Rows from block 5 of a small model that predicts escape time at each pixel, named by matrix and row number. Rows with one number belong to one channel. Each number is 500 + 40 x the weight over its row's rms, rounded and kept within 0 to 999. All counts start at 0. Numbers have three digits each.
After each channel's rows are labels from the 100 images, of 14848, where the channel reaches its highest value: "colour at peak" is the nearest of a few named colours to the mean colour under the peak. Only what is clearly more common there than usual is listed. The data: views of escape-time and Newton fractals.
# conv1: bottleneck pointwise conv (model.blocks.5.conv1.weight, 128x224x1x1), inputs 0-223
# conv2: growth 3x3 conv (model.blocks.5.conv2.weight, 32x128x3x3, transposed), outputs 0-31, a 3x3 kernel for each

conv1.35:495481468474480504463470507460465538464528534503510460570561508434456550469461493473539498449539519532442510609461544484575494446454472513461534569483484551461450488550514497467544491443458514462558551494491517480495529539580544467416514485456465519505537427493558624550470563540545537474498514511493551571503564530520511560500599536495495525497549492519523461513446520517503483481522533518552503540503517495547529455506541479534515544499548554503473534532563563548544524493517544531504497543527500525498466502458475465477529573497520586563518554544558548486499524525546525504484497499546516497439490467527553548487658509488514448479511556516607502550528506552434520533522
conv2.35:560472481500470525498490551495524502531597397451411617460584489534361515466580491492497500491548493474496474571512416497389674548476402467515516485585518459457469509493409471601546484426518524516497411538527526426499468534468461522450507511526420577494493479570489525436414515540550523466511489485493421528523517422475534477486525509511493494541438507447536484549505504505525500495586473515484434490471558466567535515539498501488512428542482549480482520491506502474518520492508491519488509476537470504502483519494553532507447462439522503527518543468436466541493484481505421517506568448519533489495499490461531487524442491527526490516470477490471504504489509511517460487456519480509507491537457500486530509493472491527469507468504462556462465440565559452472512475505474525471492517469459521475575452479474520545488478544513444479489509503546438503444483537490515513
colour at peak: grey

conv1.59:574461551528542488540493498479485543463449522472491497475534463506507516497495480484492510526456548506499555447494515553451460451500501533503486490458459514526530499501469540471466464454521467598426490466525529544475497529535453484523458489544505469513420619548533404604475428504498507515451572481471493538527556524538484533525492501499527390518502530574563455512573514477480568533525434565469461459452498496445460510441491458543450558492495494530493522500489568529533473512502526490499521522473465552467542490447514548477514467569542457467475534413443484550484498543476479499424476460493517586485556463446407401419517502482496488538544509503524441518545502462408554514478
conv2.59:481512504508492477522484502557531425443308667539571451591651506516475407456433514532506503479513513491493504423449563498681405482511543510474506579448464558462500531479531543575480460418543515489502562500466432568509432422497520510508561544470525494566552431422555420569494519484480517497531492511527614473393495560497440487522455500452525503522530466506512482543526502451459509539509516437512511495534466508531535532490530495465507527497511510508488487503497480538511493469509493501487484478501502511527530483553466504488502501510515491498495452453492538503556526530547541555429477566508453470501507493501504475475518528486482507531464513467471537498497472493523478545510483502496504519497483520511452544476518454468514512487529481499458558495465494503496506453516525532465499453540507493486494522479542487486457478484510533518499499490483485508479511476470498582
colour at peak: brown

conv1.100:476527502468490508493490506480470443457503494457496496530578484494504514499469482505532491489516519464460534519495513478444468496493503493509499572515476500477486492441529474472443500484468564406517494473484524472470429457465468470469519532467466496482508461463513549464521567573454409494473493493446533532491462494480513462627493499526497468485523476554523478488453477510504460493462513456407470488547567450570483534474502543541559435450486499539497481475461467507500472478484487434441448489462484463524468499490445548452618538509522474537489447552501420462532460496647472507463484466385535483516474582513475494411543520449546442512576484504507382609502418496503505468503
conv2.100:458526536545529471500464503515484522474638421515405564471552485463387464557553618456452488534509533532505471522494472487342587542543461417477456489450476544623578501521476496492457394558516481485528499497434457491550485534511577518526445459504455529514576404529623371427508425460471465495537546568483464475544528447483511534508492500473531500537521448497508513520483451513515503537574515514487457538444473516510502517543450500485469491530483493508490516528470514494532498483462494536487507442544492469504524483522512511557535486505469464462486474507483513464482523499444482562459456444547509536473464493507519497449531482488455502469513527553504459508492489443524472550520440524496478461478509498537441500509561501492464556485471510504497489475468552488499522496460491463532487511534507533454491527457480462496527514545464522506543462467458601465528493464510462497
colour at peak: pink

conv1.48:524482536512518487487489508506519534503473512500528504525500485515485493507503509502539444507540491485477538483508502499586476472466526518505483528493469527494522539462473511495479433458473549509508504444490458567538540540500455476526452514556510461488485503493535457473483463477462532460468464506499481545478409550465461582477508534523485502559544433479536477496529445489470440461454543509428451512511368469545473526534531487535480473508578508457480504521484541564535477474499401445510438512495431527497490578483484436481465458464460521510553451496495469463490526488503530512439532498426455478449393547369424380450466537501473444547578408464508426577513447605544477456481
conv2.48:524475501505472512483456521530462452466450561512572488538585520428405380542525624495499532455546491537510481506457598493586416442483534530425434481568520541498567570622452382481542550430463501577468408461548510408532396551551542562543446443458581551498562475362594334585472467545509515505480483525502524428531472514491561533467522522503490485525501536489505492516481472525491489523490518483499374558512509507512439496528535475493471498491522464503512504551511480485521492495499510519477495479520484480514475507506505518552446509511497482499506507494534447478504510505503497597470456486534518449484477494503491514491489507502526507529458454470478513496494493491478478524521469517501521480502502515516510494484523506494487531532459497527461496472498531481540583472492475523481501507493466510484504492494510520458467507526501496495489469513500515462465452520497533543
colour at peak: red

conv1.51:471528530503481494510501490538524473539492461444522461512465502523534467542534484496471521509456437441513455422498467458478533538549453506533485458465495470536506498457496522498496484530512496469500433516490490457496423544520440542477527462527496512534530487492475479504512511508545508513516455442492452422455463440498481454532437407435498500422388439479468504479463492522442494471454400478494529411477496487506454467517441423433397397503399482439486446415499472413503411538521494462438446526502487410425550441466463482518522511455465481454445483468392504494480447522529497503516419468485475501501493536502519511503465491451453493558462501495439512506498524480492495465439
conv2.51:478489456474447535475489514460488534559470529539495509461541478560512538470480494483439495508553485505448492535455504579482442545448503487522463486498528512575479522449506478506475494516496453451506456465480546528526504512558444425504540497458505436606437520416581520535583528500541458436479495547473446521560440483464434566523502524603592513479531524521527532509526497513545482509538449505414456531518527470519481498551503465549527563464451478484531465521519469426525480449533503452549500465603537445506486510610500503537556382430469483579550500510502457449523464532527525502507470472485444509485459489474486509491470508495523517465481507485518469462394465540481516548471542493476484504393494488437489472489559493495463489427513449490482504444452493561470519512464536515497525541473498457441518507510563447492468421569584414451512482492430423527515527531471519514
colour at peak: black

conv1.117:533520466549544482482543477484497512464546553445518602518606498463443473413442455462568422465523497504439496554482546498513424423425509522434505545485455499422415490332541531507491518468453514424515480456512619536494510548500520484464476466445496510519459524483542458556437490498466506447469525517532475455427530486494491448507481562537462503561525531523538519474585446476521511465463494501505468477503532474497518498503487499530477517550493573512459540493446476421448448532461520488485476503526477460466512496547495510456481440458557464511483499495483443474519510512510503480513488476511437524500532457548449515447547497476526489536465504481526498612566443490482500492471
conv2.117:503472505488459481495486515565456543505602366497429557593489490493386522537547508480470525526537531498532498445599442524428563518565418496417502533553554515494444503544454505498555489442510501474479526487492580515486495583529538512507484456490526503527556265655504529472508481517508482489496465490510558443503536580514433468525545483536481509525478453541514462502529497477504499496523528501482463506532484492484492545547536501499491505506487490495540524498468515505510490483500525492472448457561415498547520518566541503518450409439558496506492426460515495472506566543451509511490476495543503508497471503519557542481549471460473483469472518525572522491432487524430421527478501506507500542457545500519486488514551486465480513490483485461493482493474489494525503505496516487482472513504496472506526545510491500452486485558501445491537495461488610495545512438548485441
colour at peak: blue

conv1.83:443471517518462501480457494520525539514548495416492457415528493483498495507496566471463480468485495522537485501483526466514557488515467529509470554452517496469500423552482549523541513508511489406488462525445500580480585495526513506495523526551503518428454625498515556460440425525407503435490455502545492414503512469503551482509470511540465445499480502469524481483444464472488474512448538484542494516539512471502453500513513506489491463458518493464483479494560455500458504498432507526487455459437480492477433529472547546444500495506557469422568507469468588500554489471401499486558467480463537462460494429478493472507479463585515607566560513407489530520519555487566623489455
conv2.83:446502436524533525493536570538515481489509580531444394470572564479487397494457491451548475493513423539502507418451450557605495512536499571450471532579432528447472468406483622449452476571551497446524494492443573468525441458451526563532505496519374455502626603482557459455499540531525560491491484479581455505486560497436513458514495502495520506484477520487527535532489508453477476422509483542536468515515518484458480490491526480447553501471535541526488475499501499447525469534520515506518477529481596507442515511427536463485483525510510483472482522511496477497480489474574450485543456465482607521484468457475539451491517499431521436521487549506461525486532484486524510484574496511441501507527455520437535498524479528502493485568459535531509550522433447538516487447499489480465531542511522485505509503533439522532503494538539548495450509483511476519478552476462520489
colour at peak: grey

conv1.6:592448533520545560506503505533535525505513498522481548552545536470512527498493519513486577552507494492496570529471555530519498499528480484509479542463487512520458521517499483511492516473538488491533527453532503495626501518455511535427496519470518452516523488510538502549529551546516476561540434515409465470475522532492464505482467478498521530468510506620505565472497494520514458497448446461477555529464458431412430485499562536406466572544449439486508487440527413484403484382540454504563511534505515504501513442381456470533508498458508448532512515544516487504591504498480559444527486459520479504446472510496501405471481508510465529553517519527556534561576475559537529448505
conv2.6:478472520484505526519498499473533486466533473485517488488488524525503469500458497523560521522475461526461528503511470531413530467555497498529483529505506494486483476527471527441515472579467490502487442625460515406512506479504510522473462532524459462554499507473465610468464488485514475513483519479453491516578472453527571555514442492427592525482583497520490506471481484478521490478465546470523434517401542525485544528512515526495509481460497503529568455499504484516511481526513463514510466537491579582431513495459409455500496545596499587477494593627438481570474479441495501504511497532494540514501499535445547513498505485531524485625385512479492512463517525386549630499556455508431507424578558469573487506509456461455510548496531499527507484490488516526568511476481489491555476467527506528515545438486524522497525455514449614512464555504503528525496485532492542452
colour at peak: black

conv1.25:505458505460424526484477473464505521489478529494531484506526529485487462524489481516602480509465561487517497522538527463469509531496474533499521545492505524566485434505487536502503447481473483431586453463470464479470487491482388476435487580505493491449520460460590450457501502469590485518482471544536440438485499472470436522480456474496493540514504405426515465425525444494435473477540449468463451547460421426512495550517537503480512537490497556544475468517552537508486495498486504521525468478479495434550519538505409504425564502489544505573443468487492461476448504467557510475565515495446487425504427531465508440540576527444517581568552536494536583594510458564485503463504
conv2.25:487452497483489543490478523530510495468476470530523459544508512359443486547606505474513433529560582506531511496510548519490447498495558527525458520581536513454526519626495459405582538469430518527501505433430500506473478535533503574568439420511543624430511530426533430467475463526541477444508492488477530476501562488519453508506515514517518484548454485491500476474515506542535482536486506464452458554521438529510427529619529452593477493484517544548475491523527470471462630568506483469522464509564477452505461499474462491514514530547520432458479495510496415418559555484518453462556588498463474570477491475504508503480463507474518522498513476499477525514557509531419469516491415532477493497549524501480474509459461506511548517513531492528518473492509508504510511530458537537531442503477475486530489490490526480492476455532530516533450505440487563477480487463580452473
colour at peak: brown

conv1.27:483540529553546493512550477506503437513467524512522554529563535515508486517518483504550491541560473427486470350449453482492537519535518550508457399492527513520505480466535541482500524522509536531457413502505507480488470519484397516486537399526505474509464444483477465505488473463505509502490532482528492437499434439501512519512448456532474472512424491518558505520540485499435524425430425529458524438437505529499455510505450452439377437503454558477500459412467484479518451556496558475435449521497510446430529469480468492499482456477471476468483474480377457494457457497499451483512421462440500520514524530564483505530533506428500443519472498495422493456545522481501488480445
conv2.27:487533485502517525517499497521532471559398515522491525492474477487610495509419531558513491522523523497464445472439495464436552567537542494497550432465572587474552535510499521507448551527489389563553486456493558539503523574476426431567523519511513552520452623313507486500575493493497466508483526474547466496410529545546503463484491539530494468500463475466519465574510460459513444541486480482514500447468471491535557490618547519590482500458474430478541545507496449481484521463513489465475502541469518496549481517511480563466508441505483430588479469458507548520542460560499535519553456506489506497517507458497475519538460507538526519515463501507520507529491468505466511486506464554450474536399512489469462526455543465455484428465476505445539457480441492479500505491488581474531533495500541493494467473523489458506476446598533474505493560465475481473517514515509550481
colour at peak: black

conv1.58:549486471481482478491460532475529482487441530516444462451562491471472508479465495531542482465556481507471511490504603597536446492468541532465539562545450520466520586527497567461591556465533532588506478513465470447451507443509438466451504434479505536536580460463522529491497526433523482535516471507484526551533461447530515497472480464487482510522506454435467462469488445490471529500438456547494486509429496509410455477593407505437448456466484481517538471556505506415477500509511505515508524513571570485524473517508490537464492482502493556525486479491511554504479559522454447591470491494394509572482467533546555619478525497488520490521458528458505485498544605455478477496473
conv2.58:483463510478481498492506517462461506660574426501468557502527494515544529533513428447505511484539540478564507610521451442477632556459496519516559475506523500521518500477507491515554464527521500528501432495555552510470522540496510468480470465516417526534505491519471703459545519565468516447505546485517512449491551551535476419532512489498488521507507510463505494520567527519543475404491478544488546492566493481534468470576503488525499504516503508527491529506504442508536549488476509487506544478518509510507496534549516540541453483489459494520469521457513517541588424536496566494406662418482523525504476550470474496453514520490486489488564502519479434495477480484535470512488559484530482491553509411521504483545544461551506462557446484487463482475530469521478514483460496606432469517514469490564496489538534504547480513500449483532550511437542451511517520481487501495
colour at peak: grey

conv1.11:514534543498479510520515546536533423522507510504512486550482531510483503496498562503565488500579516548517534483540557484530572498503502566544503514577560536500552489453504563531538513528497513602486526490515526506527498468441586508530509494515532510502493535516492483484549555557511540506469471476543464531449452432538534519538490516542531515495548551523513570554552596502514520459519429517453525478503472505610467586558489547445501537527489536496522472508550487481489499541503563463446460468414477433442528552453476518544519454451491487524455506549448385498500457492555500567526480535433545485491509586556468526579564532468439514564478444498463517503582485528589444474470
conv2.11:577499515490484500529444482522503528513486514487562424478449464514478450546540576434448483596517487483534543497498439519442539444512559425530458487471575521529545497555448525500559536416467458513576568360557630514440543546553529483393518496468524449503441540554489448541526516509458557474472501497500537428416582538517419527480472531478527525559467414464491477491496511523462553469484516534551483474514552546466483502488501565512481470462492514536528498530483480469453535481543455525454448487520430554500480465522456514500495541550436486468450515510511463433584446504487483507442522465454523531503466465503496522524511504569560443494444457534495514530499488527526470552493420494499513445492530491542474477475502485473466510472584453528538597454469448474503560529478477497520478472537482474502513517478481519509561464502527490526516466503556528416488490483528446483
colour at peak: brown

conv1.54:480503501507481492501543494515469528508490526561478513497475563515472411545503515513526499481595533517527496528503484514499517489521522516517524535466490529497476509464471517493484502520501514572495511467466535537449565546530498515447499485489474511471493457493536469495489455387490486478470577472498415518479515503417500502423496528545486498544594527500503502512465448499483468469464521470488497507479402478482522579404555471555463463487555410522466479456540525510493525480506460454525503493468499530504471541476463479498389446452473527528501455493514475489563512503452484445519523531461457390469341491479409528533503453432372457472452404497485495462557445578577468506520
conv2.54:529427496470513539477483523512477506540473433502503542509460425375456443603591629492482500500540534511514472580473492487503462463435576527462454505518568530493517486610515400435534574436436446576569430425547513400489513616561572528482407381467573470508512439565500509478502513565479527488506488506470466439508481559504534531485484518507518490534471506440509455516503499520486549476515501505489402522544556466498457491497540513498461530490522446508482512539482486470525553507498476467473495527526515433482473504520517520569497512482418496478528511482480455488478520514509435549520473464522546483495484520457505481490513482567530504458447459449472540478512484508485473520503458493508513507544452552467481479520517521530456479458514496533478506457530474493493597510457505465528488515468497522471558493451494550501485458492493500479526509491515468480448461579487613479
colour at peak: purple

conv1.86:557531456499539479498541520479499563451490505448519550566528491471469543471472483471474475492449505453480440508512521521495458509475441490478461438434485535452522482402528480514510461507473507483514533471527518548551503514466490463453384447426541508537468411495505470590494401520482503459464595507508541543512477513509402550473531525556446503488533511542517501487509459543532531450487527544466520511486489586444498491574495467520454580544550545471479476526465480538545531539516533463484469506475543538445516580501533462504521505512466510477485478504478409532493490562531570562578520515451476463494502470422446451538566566532467423509541456504581433499531420530469530460467
conv2.86:492495498497484506479482501555445522484665352450405580523516562509394483499536525491497510490496520500518489456640464493383594573445484495456510460482527550514504513532538471488453452459563509483497460498525517508486469549532527525508488496474508469484628203643539465519491498516521522490479469544516509488438535524547492507497482449499474511476525524524516464521495472473495534462504527452518507519511506490493500536482488478486489507546475487460505470520500522457514492481472489487534489451526444450553530453510516538487480483537480482516511466447506514483547525542486493559444447508546527471508504493565519467460542464471509494492483486465511572489439467515482505512496525542504464487438484516525490516511535480449531516466487499498486511500492526475486541500529509503491493481497459518465539528419516500504517481531510485478522516531501542487510491478467508524
colour at peak: pink

conv1.124:480516473488510503487512512522479512506544554474496512544516450503490503491492513501526528422493510496498492534477483522525505512490512485490506518525499525526481420481508479531511434492475531546546528379531499500528404514481537479441518417411481537511460398484566468521466489548361476520452512524488444481409585527422446503485484512552481519500485520471569534482523477505502549472461515496565526501426419549504545432509569476486445560516569509470524514449448552494499545459483512451477486512496522485460505563539488519475485437478495482473503480463475473504467493480444599565522522550574498527543444497498517509500623539485437472526444399479505538585568485576556485515505
conv2.124:523495510506490487479479510522428558444683413521380527549474457368347504535693531491481508516529509483501507446571444589327607531512459485464499526535506521494504449571524448498563562399488469491474474554500538464504504561555554535458448406470590495493523287578423601511506496494541498517509487504474495553520451484520556488520469496523495505492505460501507469515514486511503526429530505482511475496558497508482449512500503492545503503491499480513521483519536510477490518513501491496478498482506475473511479479512481493492517530518494472480498462480542527478511519522511491526484485482520483487544492466454536501459502525486549529530482468476466516518507495539510484500522473528497486491470497477533511500489515481466489519513491518481500500475487502496482498513489517500487485503497472510508500536456515513494524473501507500492515487476517489497506447496502556478
colour at peak: blue

conv1.105:444547477492512464516465501467479455465485456548474500494507501477507427502475508514455515495517526521509461542501473482489451515518444489476439554620459506474526464529489515520503504495521540478548486467489541478519516449450492500475600507527519519492533481485485541490492662466503459459493383458519438423456550583512518475498449524529495418521514519497457466519473511475445477494479423526513439471464509495446519526508495520491425453482540492489491515553411496485502573479463513592509523417439499473469468443539568510480532445540509416476468486555491545534470448495496513530449428523551551491503541463480594464507463486483543549478488472532469623514531538452487407455505
conv2.105:469476524512490515525530508431409450560659435451598521489475505473565487515482462479519484511473489456547463521550447526374643527500419521514443492519483459589481502489422541406536567645490497518465543434531569476491463471490447492484537502528419577480488507591508528375536551545515518457464502490551490440493576490483500533470526499503454543492462487493464511478484528513524477489462482522497487494506447492490462440486507450490533549508466531525457462497550525512494484531471480452518517505504466535472468531455497471525485478511499463481493466469548461482476497461583439429507585440436554571523549510527519544461464486489468488523496510521461502520494484497494552521509490501480465522465498481522477565435473511559482419571500510535515512498504486546473528486465482493479431581513536487487441522506475502525447516492463495563530476489476510535510472499476460500
colour at peak: grey

conv1.115:515563471511551547531506568497522516482562507542510515503555440492488471467483460521529490478509519519483502497550536543446471501514468541483486555581524481467513500516485467509553469488502544622455546448475524462556461483392483511437523501442515486490501459467481496444529516472472435488476470474535435453428512449481464517459485488523486483526485511467492480495466574502471546487479466539532515524498510527475459468466543464461436494528463438532471461453434511420526490504488577442486504508478468428449446475501564502504446420521502502437488485480430471518416440517411431588509434532540474561530521466504507550597509512480395510501409505527445558445575534445528476457466
conv2.115:482464505491539506528495523486436482583670396422428569472415412495575602471558467496486549485533463473499553529612399523355569579475457554540521489498525522472458509504560515394506527581494492416539602466473567509489543519483487447446555478500508475502436395624491604511543535495525510483523529492535516520501562498487500458540512486480426498485487518475515471491545539483531498424469494501486537495557541479462493477467531473541551543470517466477521491469557492533504515512474473528496504524507517491465506479442507456508533522492516461520477468508584506533522442471556516478450501514517515490507493528511462516460455520442496489486508502511531500518493522463500520544508516537490514486476476517480549489506528489480486500519467496537536510536440498525466533502429507505484456500505460516444515513557502516536479529508522476533487464519427525554512536466542501444
colour at peak: blue

conv1.67:495493490465505527534462496515542458533419505504474467548495495523594520643536517552478544526480498506552538445519514510447546552578514455522442478483501506564486477487492469514490539534515524468542547526562407485574502456421459578476463486484514502475512469524505435459570515430529486606544463543548456525565542492500479486529510564458474485471519457523437513487452523473518470465511538439446515506493493461488448447467453463445491502564485398489524478513433486496526504471579469531490467503526480497506491472452513434486405476499566550494481460485564496512441492485494487506565509548448573492561489477528546458551474476471486568428565523516604521502521503455465485474503
conv2.67:510450484498457484501499469446523495558485554463528505467501466546506541529479543542524529481514500518456564530459561487459513517525488483562507526476547483439511516576543473425507535479447479532509439579507521355532487499547453508514497535503571482523446598456446504505503531482496479455475531523478466552563466435451594552554440510469625507595525471519544541526467492481523488493525521532487464489446543523483516509507509496500504500502489508562523518533492483546526503525492441521509500546536558559423551505471439466523537540573536552465482596597470424544473478466502523506506482488492473554503522516388544509564467508573511495544402516441515493453545522452528587534493445497485487453554592537488529462510455494480506594493529510509499493495469512486530531514477483475562471463589460532494527429496496541462546480473471612533426532526492500509477503517490494464
colour at peak: black

conv1.37:514451544467470475477473484474503458486490483472496473495387494543528564491542406504426514418446510489506508484491472442437498530473501510505455418514451489532542460478500529485429484514511449513423511448457494448446405511490499441493504487421499426493514560477579527506490535482462562470485573503461519531528471502461576540575524524489531482510470544514472435481518483439508550532477458571453420471558415523545504454500500458443453459474440487499408414472451499508520481488433459489451484455485415483477445508488457469423542515477484522458485565498459469506500494476507436509516464429498494510490522510541527461488491523468481482622525550497506484435526505501519502443424
conv2.37:475516512516502465541487525517517459403551440471541610510518477523479504507585494526528455515526454540513520479565499569480505472550467513533472498553494514456538484470515570593586404385512514503451518559484527522486552528526514518500465535508465543514510395525569473643460488407566508503559488406484547476468479423553546526484483532411554514514527459483518551524563448481474508511507503492524541468476475539519541570488546545535527495490472481531532541524496547528503481507475434540458466477455541558521488405474461508442471600533449526426489477419523526504510528553521537511501519477462465473540516457519516526468530493436485508517525458520522505485521450501600441497483421518532495389540464513493467546479470465519529493481522479577431498477510524472539561449502498517561532491478504502498564524506436502467496525493502489488456509483530486467563523492490464526
colour at peak: brown

conv1.97:443444512483526537539501436496476513507493567482492525423469491461469559440435431469492507496462540473449491518480499488464529485535479471536484439536558482505541491477481467470383527498535428511453469555561450482437513538577481468454507444467514450477472471497524527591436574546467435555559557497475471505528540486478491459533469485505412484504537475519541534514494533504526483510436545474538430509517493493499482510545472480521521514467556554462549472500448546447443469507455421495525485478450524526476448499519489530525444460476474486458433494494525490528520438528476503483493571460475477541495481475494565437423418457541550533455517542493493533410517562450453622413538
conv2.97:467517480552494514469556489490566481522553589482391405451584570577462345474470586459533501531464459517482480472477591519432513539578470515481541525538523492454470445477548519522564503444490511449487526513539525453471494475475499517540509494436513395518635437507526509468537472469524473507507503486482531538496448511562447531596513542451512479426464472499515516452528503526482532511543485445470513463525512461512486536541474524455512510521507460520469484435520503478495439546522516511462461476490515486456510523502496485493505553384484551515514458483460520516445488559542462459490486571467488524507462471476442535441485491437482496524529497487537468492480495468509551511443541551453460500448508432497546514535467563496492490507480504499529581462432419581527505451527475459519528478505448524538466511553513495511569501450464551557504519462489478509551578449546466472
colour at peak: blue